config.toml
model = "sound classifier"
targets = ["material"]
num_classes = 6
norm_position = "pre"
qk_norm = false
inner_norm = false
drop_path = 0.1
slots_per_expert = 1
layers = 12
loss = "cross_entropy"
residual_init = "scaled_by_depth"
grad_clip = 3.0
warmup_steps = 7940
weight_decay = 0.04
Rows from block 9 of a small sound classifier, named by matrix and row number. Rows with one number within an expert belong to one neuron, the router's apart. Each number is 128 + 24 x the weight over its row's rms, rounded and kept within 0 to 255. All counts start at 0. Numbers have three digits each.
Before each expert's rows are labels from the 100 clips, of 14976, where the router gives the expert most weight on average: "strongest on" is what is common among them. Only what is clearly more common there than usual is listed. The data: struck, bounced, scraped and rolled objects made by modal synthesis. In brackets: how many of the 100.
# router: slot weights (model.blocks.9.mlp.router.weight, 16x128), inputs 0-63
# up: expert up (model.blocks.9.mlp.up, 16x128x128), inputs 0-63
# down: expert down (model.blocks.9.mlp.down, 16x128x128, transposed), outputs 0-63

# expert 8
strongest on: glass-like damping (100); bouncing (63)
router.8:117123165127125146112138197120153103109121080130154111138180062123129141153154108129148159119114126128135118130143132107105184125136123147126120096078142120093138142124130091142132113171141135
up.0:127106100144130123102114117034128128144129123126104142126110142120147202121144140120152106130130116137130118118114161118219107127123131159141183115149097111153112120128128138121131127103164125
down.0:101117040150152152106146140131140115118126078134136115145125121134126128129142090130144166151142163115153123168145137103146144114091125092120128126120164093130110185138144126131132134086078127
up.1:122102091142128123103111122032134127134123128123108138124115142110141211124150138115151106135130125137136119117113195123227117129121130172143171106138104112148103122128128143123130135109157125
down.1:105116078158148152108141139130145111116125074137140114142127124143136127132158075129145156142140144120152123164142134100156142119078123109116130121121158089128100181135151124133129131062086128
up.2:126106099143128123100114124032137127139131125125104141124113137119142210123148140117160106138129122134135114121115167123216114130121131159142183108142103111149111122127128132123130132102157126
down.2:100117065161150155106146142134138112117126076135138113146126121137129128132150084129142168143144149116153123171148136101145145118085122097116128123119161091128102181137149124134130133076078129
up.3:127108095138128121101111113039132128146135128125096144125110134112143209116138134118143101131129122140129114120113172130214106131123130161142181116147093113154117122128128137121131132102160127
down.3:101116068158157159102146141133143108111124072134137108151133122138129127132144081134142165135142155115152124173148134100141146118087117094114128123119164096124110180139144120134128130089076132
up.4:131146122127124118123109123079151099155117107128110145156088118079163177079118144136143114065148138129121109124129118127127121145125133108138192100159098132154154121146119119119128135121177123
down.4:107124039135152116089099127163134116112125101152115115192118123136161128124148117134164110128156115113149139130160156127137134116117116121115135092100133069154140174149129132128114094060102144
up.5:134112106143128123091116113038132124147138116125093147125104134123153208108137146128154097127129118133127103124119136126201110138125132148142186117151102119155125119132128130121132128099164127
down.5:100119060155152151107147146142140116118126077129128113163125116130128128127135101130152168144152160108150123173157135106132154118095119076116128123116163099125119196140144127131131135101073130
up.6:134146120128128111125113108079138100153122109127096146150082123095166194084115140131144114068147137130119101120129118128131108149133129111139183098163101136166151127147121121115130127119174120
down.6:105117055131157114097101130141145119120119113154122119186108119146154127125140126133166105120152111117157133123164135123131140113131115125116137088091133078137130184144130127136112096075110151
up.7:124109091143135125113113121038127124140124126126110142127119147121151197122168138128149107128134107144132126103108171112248120125125132171137178117154105113154108117128125153120131125112158124
down.7:105118017141148146113148137124136110120126084135138120142121125146116129128146094131135156153133164122156123159137141106164140112103140102126127133125161096141120182137139127128131135091094120
up.8:127116096142131123096114114038128127143126123126094142127109137120148201112144138128153099128132116140129113112117155122212115128125130155140186119156091113153126119128126144119131128106175126
down.8:101115028145157149101146140128139114118126082133135114150123121134120129128140098133146166152136173110153123168146142105141145112094122093119118128120165102126113186138142126133132135103076129
up.9:127106098144131123095113113036128127140127125127100141126111140120145200122147139125145105129130116137130120116112164118219108127124131161141186118152099112154119119129126142120131127103161126
down.9:102116032149153151106146140130142116117126078133136113151125122135125128130143088130142164147139165115154123167142137104148143113091125093120128128120164096128112186137141126132131134089079126
up.10:123105093142133124099111114038127127139123126124106141128115152115144202123160139125160108133131115138131121110107177117219119126124132163140179116149095107151107118127126146121131128104164123
down.10:103118025148152148109147139126140114120125081137139115144126124139120128129143091131143163159132160118154123167142137101154142114094131104120124128122162095131112179136145124130131135083087124
up.11:127116098143135123103114114040127127143125125127101141128113138121145197115146138128139101128133110142128120114112165123213113127126130156140185123160090112150128119130126145118131126108165127
down.11:103116012140155149106146138125140116117126084132134114154125124134119128128139093133141160150136175113154123164140141106144143110101125094120123130121166099138120186138138127131131134101084126
up.12:124104092141133124090112116033128127139128126125104140128115146120144198119156136126158107128132114140131120110107173116218117126124133161139185118149093107156112118128125147120131128099168125
down.12:103117022148151148109145139127143114119126081135138114145125124139121128130144092131141164159134161117155123167141137103154143113093128102120127128122162097131112182136143125132131135085083124
up.13:123111084142133124104109122037127126139125126124108141128116143116146205123164139126152108128132113140132125107107178114237119126125133169142173115148099113152110118129126149121131126111164122
down.13:105119031147150148112147138126142108119126075137139115144127124144123128129151086131141159153135159121155123163138137104159143114093139103122128128122160095142116180136140126128130133077093120
up.14:150121074134128126108107105065127130159136127130106144129105157105149191108148129113133094136147120141130124125101175132211102128127126152131193120152091092165127114130125131116128132078163127
down.14:099101074139170143088134132141119111124105084146142116130154136141113127120142105152135161160123141129159139187155126088144130101117112118124125143131165089128108146159150101150115105101079141
up.15:128106094139128122102112116036134128144132126122099144124108134117149211117137136116149103131129122137130114120113169127217110131122131152143184106142095113155114120128128132122131132098157127
down.15:103118070160154157104147141134142106112125073134136108153131121138132127130145081132141166139144152115152123173149135101143147117085119093114129121119163092124111180138145121135129131084075131
up.16:124104089141129123099114120033129127137128126125106141125112144116141211123148138110151106140130122138135122115108184124222114128122131168143177109140101107150104120128127142122131135104157125
down.16:106118052156150152110143139130146112115125075136138111144128123140137127133150077131141158141137149121152123166142136100154143119081123106117130121121158089128104180135150124132129131068086128
up.17:127110097139129121102113110031131128142132128126096139124110138117142212114137136124140101131129120136129112118116168127216111132123130158142183118149092109155121123129128139121131132104165127
down.17:101115052155155156100147140131143111114125079134135108152129122136128128130143082132143164138142162114152123171147138101145145114087119093116128124119163094124112183138143124133128132091079130
up.18:167120065127124124105108093087131136161146128127111139124101156102144174103137126111122092137156123141127124125102170136202095132128129145125191123149096090170122121128130136126128136078168128
down.18:105097063129183136100127140143115110120110106142145121122147137148098129111139118143129151157124139132162142183151124094141134104122115109126121154131161069125110140154152115151111112118053133
up.19:129123113131128104107105118033134125134128125124086138131093127099149201081127138131133101108129127128115091128123133155166122147126128128133190110142095122152129128135128132125131131113154128
down.19:103128064169160153102131140142140112105126092134128103185130122134141126129136093138147157127160147103152125167151152110123152114099117094114129116101161088124130192140132126130124125084083127
up.20:128106106144129123079109116043131127151132118127091142126109139124149200121145142126156099128130114138129110117116146118212110129124130154139185116155091114153109116129128135120131128089165126
down.20:100116040148153150108146142134137114120127077131132118145121119131124128128137101131148170160140165112152123172151138105140145113095121086119127127121165098129112189139146126133133136097072130
up.21:132120110134128112111107119029133128137128123124082139128097128106152206091128142132129102107128123128115091128123138150175119150126129130135190115144100122152129128138130132124131130113153128
down.21:098125062168159153102133141142143114108126091133128104188129121133140126130137091136147156127162146105152124168149138109125151115097120089116132114105159089125129193139132126130126128087079127
up.22:156123074125124125107114096089122149155154129128107141125093163104152177114153126099120082136150120150127125118088173134197097132128129156124180120155094091165119121130125142115128133083170128
down.22:105093066126183129086126134145142108131105106144150132115142144148100126122168125147132133153103173093161152186148121089146125097128115128129120149137159085129110143156152113148111098104107134

# expert 12
strongest on: rubber-like damping (100); bouncing (65)
router.12:104156117101172121126163125154096113140145080109143118151155074094131126127114121123123126087149118121096113085128163137101109145135099143124118126138128089150136136136119186120123178152153133
up.0:122143136132123112114119125109127092162121105127122133157100098094153172082107132144161146075168128123128116131145113135100120141128128117131167104151102139166160120146128116135128139142171128
down.0:135162000149136104105125122173128126145111110128098152193118116108155102123138148132140124145172105128119122133141148129124119128150149134133157094127079118139157130137130134104124121072149118
up.1:129115011128128128083128103077128129130131129128128128128128175127128147113158128128126126138131128137128129128126181128228113128128128168128193129129107120164103128131128128128128127075134128
down.1:120117021128133113127159137122103129121124137181151102118114132173189093123127136168092153134100125100143176106143119133127144102137120124119078139127127143129131107132119104144091127151136112
up.2:123188160132122122179154107132103136160078138128139117116147131148101099154128140126141125121133120074131135114151079153094134130126130108156094117166160160114184109117091131089128169156158127
down.2:129140026139127160100123109127135113116117119127124142128163128102049146118145110103124124150146181137128118166114159097163122128112126125143139133155134100117128149138146120127119125130143123
up.3:136133121129128125124113122127125093144127109128110131158115108115157165082106128132137129051147129124128117131139122124116112140128128120125171109146117131166165125169129112140128119132143128
down.3:131164015152127101123131127175125124150102114132087137206107118129161092126129165137122123125185088121127133124138118140118125131171150113142142095112088129136155121134112129101125127073151113
up.4:132142131131124120116119125114127096164123106127122135157107098107154175082104130135158139068164127123128115130142113129103117140128128114129162105152099137171163121149128115137128138139171128
down.4:132165000152137103111125125176128124147106113129092147191117117109158100127139149133133126138176101126122127133138126129122118128155151132136156095121081120139155130135132132110123122072151115
up.5:135110112119124126048107167035162117113163070128121130127116084109134163056112127120149127162117136133127125139129169125141138136128128138104162112120119101125103142147142134149128125125123128
down.5:133104177124096102164128135154121145136127146137132109147087130158202074175124147135136129084071107112130127111115105169109124130140134127118116122107137157130138130092128139132125149132125103
up.6:130141131131125119124118125116126086159123108127125139157104099105156172082106131138153141067159127123128116131145115130111117141128128113130170105151109138167162121155128111138128136141165128
down.6:132167007161136105111126123173128124148105111129095151193117114112157103125139149134143128134179096131122126133138124129121119128153152131137157094121085119140159131138130133099124122064150117
up.7:133139130131125117129116124132127090156123109127121135156106096098155165084105130139146139061175129125126117134146118130103114141128128111128166106150108136172163122158130112141128129144154128
down.7:133167020159135105114125122178129123150110112127089150191113114109169102126138156133130125127186097128123124131137127132115118129154154127140167097120082122139160129136128134093126125070151116
up.8:136134124129128125129110111135125095147127113128112134159112106105154170076104128136137132046163128124128118129140120123108109138128128118126163109148112132185163125161129113140128127133147128
down.8:131164012147127098121130127185128124154102113132085137194104117124164091129133168135124121124185096120125132125138118139116121131171152121141150094112083131137154121133125130107125126079154117
up.9:128094054128128128082128114037128129130137129128128128127128161128127147120162128127125119132132128129128131128125183127255125127128128176128197130131122115149093128133128128128128127094136128
down.9:109119000129137121113154130121107116121124130177146112129132130163170095124132132175101164127108123118157172117140122127125136104133122126125069143129129137129130115139122110139087109138137119
up.10:136142132130124121122119122118124092161124106127120138156111098098151174080104130130161136067159126122128113133142112126109116142128128114128172105154106137176163121145128114138128138140168128
down.10:129165000163138101115125125177127124147101112132094144190118118113157099131142150134132135129180096130122130133135124127120119128156152130137158097119087116139154132135133131110123122065152115
up.11:128092014128128128078128114066128129129152131128128128127128163128127135111152128127124126131129128128128130128126195128249111126128128160128189130129121108155116128129128128128128128085130128
down.11:116118000129137117119153135124108129119125134189148107119123131173170091124131134160099149132107128106155180109140124131131141095133122123120092137127127140128131113132122109142084122145133114
up.12:128101035128128128069128109051128129128135130128128128127128158128127156112145128127124125133130128128128130128126184128255118128128128175128196130129117114156107128131128128128128128087135128
down.12:115119000129136119115157132119105122120122131181149108123130132167171103121132133175099162132107124112151177111143121128127139101134122124122084139129130140128131111139121105142085112143137119
up.13:136114117132129128022111153063154117110159073128120128130123090108138153054116126131128134213121132139128127142130154106127134134128128129107165116124121111127102139149147127150128117123114128
down.13:129074179149079106161143134165114141134121149149139107138103129158195089165133142148136140088085106108148138112102085170106127127142139128118116121106142151131134131109116123139113138130127089
up.14:127052099107126124078101166095143100109183104128119130133115095103142177071097128134110134120112130140127122142130170124157131139128128112096158126108114102129100146133165130153128120130112128
down.14:129120177110116074147120145121116129139123135131130100129071135147235087145107148151134121123103095111132137121137114155103150122154132129128100126124111141133133102120109168130130133147109125
up.15:130113017128128128073128095076128129143129129128128128128128169128128152109157128128126126133141128136128129128120171128203110128128128161128202129129105111159106128131128128128128127060144128
down.15:123120004128130113131161137121102129121123137170148101119109129166191097122123137169088151135104122101139169110144117135121145106137121112119072137125129141126133105133117105143104127154129113
up.16:134118018128128128073123086117127129150128129128128128128128186127128132111151128119128126129181128155128129128121168111164104128128128136128195128129101099156126127129128128128128128054131128
down.16:129122015128119109146161141123104137123124142147142097114091127163207091125116141151084138131107122095130159100141114150113148114140122116116078136117128143124133101128116111140115146158115107
up.17:166113106126132133082085161064157115087168095128116129138121096106151157076097125125132133144122129128128124141121178111155134132129128114109157113100112101126107154154144137147128115122087128
down.17:117079156127079083156153127138110153142101137125141112137089133167146118190127141160155164110070110121141138103117092150097112140175124126117103136127131153154125092096113115126135166130110121
up.18:134141129130125121123120117119123087162124109127123140151110100103155174074104130139155138060158127124128114130144113128112113141128128113129164107152114137169163121144128113139128136141168128
down.18:128166001161137102114126125177128124148104112130092146197116118110163098129142151134136127130179099130121128133136122128121118128156152131136156095118083121141157131136133131107123122069153115
up.19:127106021127128128086128103069128130129133132128126128126129170128127151099135128127123125132140129128128132128120176128207115127128128146128193129130105110165119128128127128127128129059131128
down.19:122123000129130119130153134121108128118123136157143105125122129158174104123126134164091145133116124106137161108141141133122143108133125119122086133123130134123133111134118112137099124148130120
up.20:153112070130128134129127138116135145092149147128127127118167164126110123163128119083119126202109125152128124126025204085170119129128128152119128131113153058126053150122151136141128128125117128
down.20:144128078153127127168145126128097128134125120112136159119130167149171136198107153162116126132125089127089086121120119098097110156147159122128095116141156128142122084101129096091141138144141080
up.21:129123078128128128085126069110127130174132130128128148131109157120133155091135128127128124112198128127128134128124139129133099127128128129128191129145078118180127116140127128128128123081172128
down.21:127123064132105106144164167115107159125129137141120108180099124162169096139132149157086150117103103106127159113141113147122137126142125123118083131057122152126123099126119110143117136146125103
up.22:135139127130126123117117122119126092161125110127119135154110102108154173076104129130153136062164128122128116130140115126107111139128128114128176105150101135167162123159128113138128134137165128
down.22:131164000152135102116127126176127124148103111131092143200115117115162099130138152135131126131181097125123131131136122132122120128159151131137150095118086122139155128134132131111123122073153115

# expert 1
strongest on: steel-like damping (100); quiet level (66); action: scraping (45)
router.1:148135158124133101196100152183150163093121156128125101137105108119123095160121120135085124098127127138123123103113107153112145140128119129140114148083127127108126161112125182118132116127054133
up.0:130137121138118124094184113083129144166127099143135142118163164120121152137154130120167124180137121167129108123121123102152116134118133126129128115177094110149089097121120122106120173084178123
down.0:122095116142165143127087174130100132124146127091104123134118124098140133126101113144118120125131135143132099190151146109117114129124114109098173165140125092132100177117147158133132121133094130
up.1:126111077140135140090114076093135129146128109128122155133128171112149161131141125134127133130186123155129135127115151118168084114128128132121162125168090103184123129130125127118128127047177128
down.1:108117140151154119180161193120064169119125167134140112115116131148162133162134144156101104110103103109160103147154113126128140127149141125132127168129122129121132155108107165130120136147084078
up.2:165178129125124126100187130091133134159113080128131142126158128125099148128192135107163123156132123158123095115129119104140128144132142132131133110159089124137110100126091128075127170082184132
down.2:164091145120126125137100161102125136128133142080099151125106121114118131122083129118120131140095128135115075170130109110138106173132120135085138156132143145120097151117170130144168133172118128
up.3:135146130142109111110172115091131150187095132131148146126158165146107134143157146115186126127126110163119103133127100114151126142130115152155130142157132160147130092122111098101123140064187129
down.3:171104156103099122132121156109133136130135153107128127116109101139134112109082134136144129127082097134127075139124082142138131144130114154118114159146144174120120116126144100140148135150110141
up.4:115138109178130125120198113120127134182123125121128156120140197127098146143140128136176118169133110129113109132084128085136084138123130147128143127172129116153087096110148101097128178103192111
down.4:173140037154140141092132134145121126130123120088123134111159128112110137131109160125136135138154138132110125199143136091093120138157121073121145125159191108141118157123141098097155118124121124
up.5:125138094133128129085147096089127118165126079134126147152119147115147166116151128132147133124164127147129128124127134114152102125128128127126173128152105119176122122168127115121128129058188128
down.5:115118091122149137169136197125096143121129154127130106130117121128131139146111130144077120089107118121172126142164127125115134126133103133119136160109132124088130179114123137158123130158073128
up.6:151155116128118121096163106127134140161126108139127163099144170126132140113120132131179112198143109152117109127156124095160099141116133100130129087182103108161120099134129119115129164077156125
down.6:127101110159148132128102192139098125121156128125102111144118120095144123122107122163129117120126137111152115200162149119113135109121112123093172155137117103096121173124139165142115111142087142
up.7:138146092128127134087188094072104118175132087140126153145128143116132156118157128121150128134141111150128127129119133113167112124127128133127160132180105124166124095162118107120128133069193128
down.7:111090075136148145152126214125109150126131135123113116127133122104106138143120131146075126109121128123152119159157128115114124128131099123111145175108122111100121161111138135152132133136068130
up.8:137143101133124129077158089087130142167130100133127152128129179116131148120128127114176123192145121127129120120135130118177100131121129132126131082185084108171117109145124128119128154090185127
down.8:112094091164151151131130188122089148116140138118116095135131127114146136133116118167094123127127122124154107182151153117120120123122104128107143175125127110116102153116128159152122127131074123
up.9:167187129124127127094180130082131129155120080128128143139162123118096158122185132115170132157131123161121101129131122090131126142135130147128144115150088124135114102129092128087129162082177134
down.9:166106134126135133131109168111125132126135133070092152123112107099107142109074124121117129151102132125109075175146115100127107175128120128091143145132138128121100156123168127137173129172110133
up.10:119134109137128135081152089092104128167136075134127135137147183116144151125140120128182150180137104150131129122124128110153101128125129142126122116185097111175107097142130125120127149074182128
down.10:119075111140154132136082179127121131129161135111108108135109131099132137132113121152119117106125143128147119203142143118133120112128101119087188168140122102105098176111141164147125122140099129
up.11:150140100126126128088141098104134139167135103135117163125129188116134134102123127112186110213149129142129124128134129099199096131121130122122134065177101104169108112126123110114129151115175126
down.11:121104053163156141121107185133106137117148139130111088141123118105137132125121113148120120136137120135156131194160165115123125115114114117113163166130125100123114169127122168147116105128079124
up.12:129145111176122123105175106110128130176112115136130142121130184122123146134159131135219133149132104153128101126134125093136103138126128145135145116141107123152121091126131099100126144049177125
down.12:130106109155143158123125159144127131132127108065106133124130118072113136119112109131099139135149144126125102166141144076114115147134105108081138144112136089122111159126157133146164137124105143
up.13:145152114131119120092151096120136143164128108138125155105132184122125132115121133114191104195149118142122109123160123101165101146116133106129135080187096106160121095125124116102129167087157125
down.13:124102077158162137122107188137107132115153127126109104158118116103140124121115114159115121133130130112146124198158167119115135105114109128098160162130119091109115180129132163157118107137074138
up.14:140166128131126111103181117081141132167116083140138149148130139127122165124143138128185126139136108150127095118136115105135115147133123128136152111155109130157123109143100102100125151063187129
down.14:156112100128147132122082174135124126126139128082097136128122110088105123102072119117133129148114130111122092190154118096127117149132095126091151141138136117114122184133163127143154127152092147
up.15:151173130129121123101182128085123113160101052126135142143171128133127164129137132143200149158123102169119104138154109111129118144125121130135125093159105126140125096138132101108129159076168134
down.15:187099136136092123144093154114128135134143141084101145126101119094116152111081129114141118136107123109109085170135120120138100163142106130093173121128131124122123138121165109133163133156138144
up.16:131151121147119115107168109122119137181121108135130160113126158116122153131134134132198118173147101156118100124140120088137100148121133115130133104177090112159120083125126112114129170063164125
down.16:120103117157160149120107169138113115117147115103102117171124117095123130122105111163113136128137151120141120201150144099118132118117111117086173161137125106103117183132153143138129113139096143
up.17:138121062130140131065129098073130112150129105128128136135139160120138168114157128128131134146157126146128146128120152118186108108128128129126176123157088105161128122166115118109128128082175128
down.17:105122127130142130175149212105104172119128165132143107109134140133154141168134136134110102098118109116162118135153119125130130128137132117136137149129118120113135154097107162125115126140065066
up.18:144162126146127115112182117096133133164123086136128155127133138115121166116132136139189123159140099163124094122155121101132105148127127116126139097172095119154124089145121107112128170065165129
down.18:136097090148145137116088183141113129120151119113093121148108112086130122115082114140128123130128134104144107199156155119118134121124103122080170151134124101106125178130136150150127115149097145
up.19:148183128122133127115179101082126124159111072126131135185152154127118151118132128125192166157131081145122101126128114124141121143125122133143128076174100138147128086142114122085124161095182133
down.19:176102141144113129128112162125132143115157146093082148115085112089119145099084118099127123142114131108107086168146129123140121151132095121084160125130135121125110147131175119146149139154119155
up.20:133177129122131116110164116096131121154099058124131141180137130131123158120130136143186155153132099154124111144157112121121123149132122127133129076161093126156141104142119112108130164079169128
down.20:169094133130117122126096146120130137127159140086093148124095113090118147107079126109139112144110137118106078161147130113144104158135087130080162116133119125127109145127176113137156138160124158
up.21:136149123139119118101183110101121135168124096140132155112148150118121158132138132124179121184138102177118105122133122088145106142118133114130130105179093114152108094131126124106128180075167125
down.21:125099123147156145124087182134110122123152122105097118149122119094125132121101116158122127120133148126139106193153141104118126123122116113090180158142126102102114181124149153133131118139094138
up.22:125107130129093122130140085107101177154101150131153123124147193156165115153056137147110127126125123112133130149109115147155115117139140151145094135196143157130143086122112128118122123138153127
down.22:140151129076131163134126076080157102065134130136118136126126144134116145077119086112131126157123123111131117098104123150161134125068155129166127061123141136138145119140096127115126132156120126

# expert 3
strongest on: rubber-like damping (100); one hit (44)
router.3:069135137106119109116123152124103127110136085102140108194129101124151122142120118168147143077153120123130134110143114138083145132118118127141114150125098125117128123114107223131133158127124140
up.0:115133074113125126117128066108123133158109133127134121125123207142127114136193131130119106095173130149133144125130135141159107120128128123142197142156098097154148126128101137118128136052168128
down.0:134114143118113091143126140164111148139125149165141106138082116151205063137097155154116127107110112069162146124128105149103146117156133134129115121126123141129146105116116130142098125134115119
up.1:129093131106111125080139138016134109120140100127126125098115111131117147123121123127194122137097142136126107136153120133189130138128127194122127120148120141127087128135162131141129142132134130
down.1:148127126112116096145128120111143180139138216100104115129121140111149103154118160103074099107146131109128128090106132150108130125171136138160137123122110106124145085090097146120128147142123098
up.2:129106135098103121082126135024139115125140121128126127116103115125117148122124125110180117143105149142126105154145121111187129136128127236122130118139116134126083127128165134142129144132140129
down.2:129117134134121103139136124122153189134128215120102105123119142116161082144110168124078098101148135087146136091119123148106124122157131124148132139119105126108140101084107136128125158138095106
up.3:140142120134127116113129087093124099156124105128116135146122104108135156048107129140143130100155122118124119138146116137125112137128128120133162109170105142187156114160130097128128123133176128
down.3:111143077127123080094123114142126118145128120136122129216083122142194100094129172148140113128146100122120124138160113131124121127156128134128148112120079147139143107142127125124104109107131116
up.4:119146066099131124142116063148121130154110130125135124128119211148145101148170132131112121084178131147136154119094137143156105114128128114142163144157121087154137117125092146105127126084157127
down.4:131111155117113088142126139161111136138128145159142103150088112150217069138109155163109126101111112092165146122127107158091150118154132135130111126124115144118140110115120134137099130138132115
up.5:136144122136127121117144096071118098152123102128120132146119109108137158047110129142148131103144122117127118143150116139125113137128128127133163109167105141176153109155130100129128128133174128
down.5:109144054127125083085124115142126119147127121136123139214090124144178107092129167152141120128148099124120124141156114128127123128158128134129146114127084141143142110143127123122110106103136117
up.6:139145119134127122121131100085123093152122097128119133151122105114138149048107130143166130095138122120128117140148115139124114138128128116135161107172116141181160118153128100128128127137180128
down.6:106142066127125076095121114147126117149127120139123132202082126146194103095128168151140117127143101120121124137153111133124120127158129135128146113126073140140144110141127122124099101103132117
up.7:140127103128127128084144097049129122157127120128119131131126126107122160050122128127151114116129126123128127141140127137143114129128128145127183121165104134174135116142129097128128125114180128
down.7:106135049117130075105129127147117111140124118147139127224089119150173096096128163164132144122124106118133136157170109126126130121160126135133114127125092159138142111138123116137099107121133113
up.8:138126105129124127098148088041118122148127122128126129131125125106123159059125128129131114115136127122128129141135127141143115129128128152128181125162094136185133112144129103129128122120178128
down.8:112138070119138079102129126157114105138123127146138131228096118149174089091128153170137141125129103119133135154164110123125130122159126136133116125125096156148143111144123119133082106119132115
up.9:146146100109134132124124057129100126175119106128124155136126185127146130118132127130126124119177102158128129117114117108147087127129128136138131123161111133166147098155109121077128125080159129
down.9:130098132138113081135127138177108136134128164152137100130087127154222070142102150152099121103109107094157145127132107145095141122155129140124104135110129144128136106114120131139103136149111122
up.10:137145121134127120123129098098123096156123103128114135147120105105140150044107129139154130099148124118128118143150114137125112137128128118133169106165108141177158112154129098128128127135172128
down.10:107143058128121084096121113142126125146127121138119132208085126144193094101129167150140112127145097121119123140155113132125120127157128137128151114124084138144144108141129123122112107101134117
up.11:127111036127123123093136081069120130166116127128131125123116192132126144122139130121132120112140129130128137121137154144205091128127128155135151133181119126170132114129112125128128143091163128
down.11:132119100117125095136138138167111130135123142182146107149102101155197074128110154178112137109116117076173153127139108142109158108160130126131097127131122143128153110127106124144080126136130117
up.12:121122027118120122107135057089123132164107129127136122122115199140125124141144132130120117099138131118131144119141148153190099124127129141143145138180125129162148101124099135122128144091178128
down.12:130117126118125093138134140163111132138123144180146105144095101154202071134108156175114133106116115080173152125134107145105157109160132128130100127131119143128158109120115128143080128136122117
up.13:128046135108105114088123147024159124118166138130124121110117111117120171123120115092139121136103143119125110135135176131183141141128126185110138137115123132119064134117164140141129162136128130
down.13:167118140116112086145122131128106170131140173126109107130100131136196093133080182131111080122121124085138126126124119164109143135148126141142119132138119147118151102100105157126136142166119109
up.14:137131048111121119137133062117126133154105129126138115124113221147126106151150133134121120078150126128134148116134154162218104121127129132149149141176127119152158122127091147118128141101152128
down.14:128115128119117093139131138171109133138124143172147104146103111152209069139110156177114129102116111084176151124129106145101156112161131130128107129131123140127146107115114132141084129134118118
up.15:114091065119124122080136081042123125159117120128130123127110184132130159136150130130140109105139127130129140117135164147225097127127128174136164135177115128158122121128106133126128142114179128
down.15:127114109119124100133142135170101125138122138174153110151109112166203078133110155192120139107114103085176146137139108138110151115162131130133101134133127146130147113125118126141087118133137114
up.16:135143125136127121107146101068119098151122100128121131146121109106137154047110129142146131105137123119127117143151115137126116137127128128133166108168110140174152110153130102129128127134173128
down.16:111142048127127085090123114141126117145126121138125139211089126145176106090129164152142117131144101124120124140155114128129122127159128135130145112128082141159140111142126124122105102105136118
up.17:122110049127124125069134080057123132164119129128130128122119172131125158106135129123132116107135127124128135124130143137189091128127128157132151131173111124173132115138118125127128138086166128
down.17:131119101118135098134140138166111127133123141180144107159104105153191076118113152183110143112120117081172155127146109138110161109157130117133095126129130143127156112134110121145080118138131120
up.18:122143072128126126142130053111121129169121152126132129129123202133126127143156129128111128101177126114133153117095142144151091110128129118139165137148098102179136119133085140110128133055173128
down.18:135111158117112088148124139165107132140117160147147108139095124157212063146108153144131130097109112079148124147128091165085139135165134154129114121126130145144139109105118126139116133147134102
up.19:140143117135127124114129101096122086156125101128117134148118107109138160042107129142157129096144122120128118141146117135126115136128128122132163109165112139174157110158130101129128125134178128
down.19:101146056128119083097125115143126123148127121137121133210083124143188104095131169152140120126151100123120124136156111130124121127155127130129147113117086141150144107142127121124113106101135115
up.20:108118042109122123112132066075121127158107122127134117131111209138129124143152132138111122094147131124133149115142142155212104121127129149144155141179125131157142118127093143119128142087171128
down.20:128114128119122095137133138173108131139124141176148106149097109158207070137108154180118133106113107083172148127136106144106152116160133131129101131133122146128146113117118129141085124137128115
up.21:115090071128124123087134087036123128153123123128129127126114168129130162114142130127146107120137125127128133124135167138234094129127128167131161130170118124162112123133119130129128141118165128
down.21:125119064122136106129146133169105121131124138176151111159121111158192085126119151205119152108121110098180153137143112132113157108161129116136099132134132141128154120137112122141084111131138116
up.22:116152127130128108128126103130126073147112090127120131164110095122152143072098131164137134057152138128126127152164111152117100141128128108137148119154132145193168123175122098133128110145171128
down.22:119129069127130079107106100146142121149133128130114136187081127137192106108130157131133110123150101117126115127128134141121105124153150141129163099117071122151145127129125135114120105097144121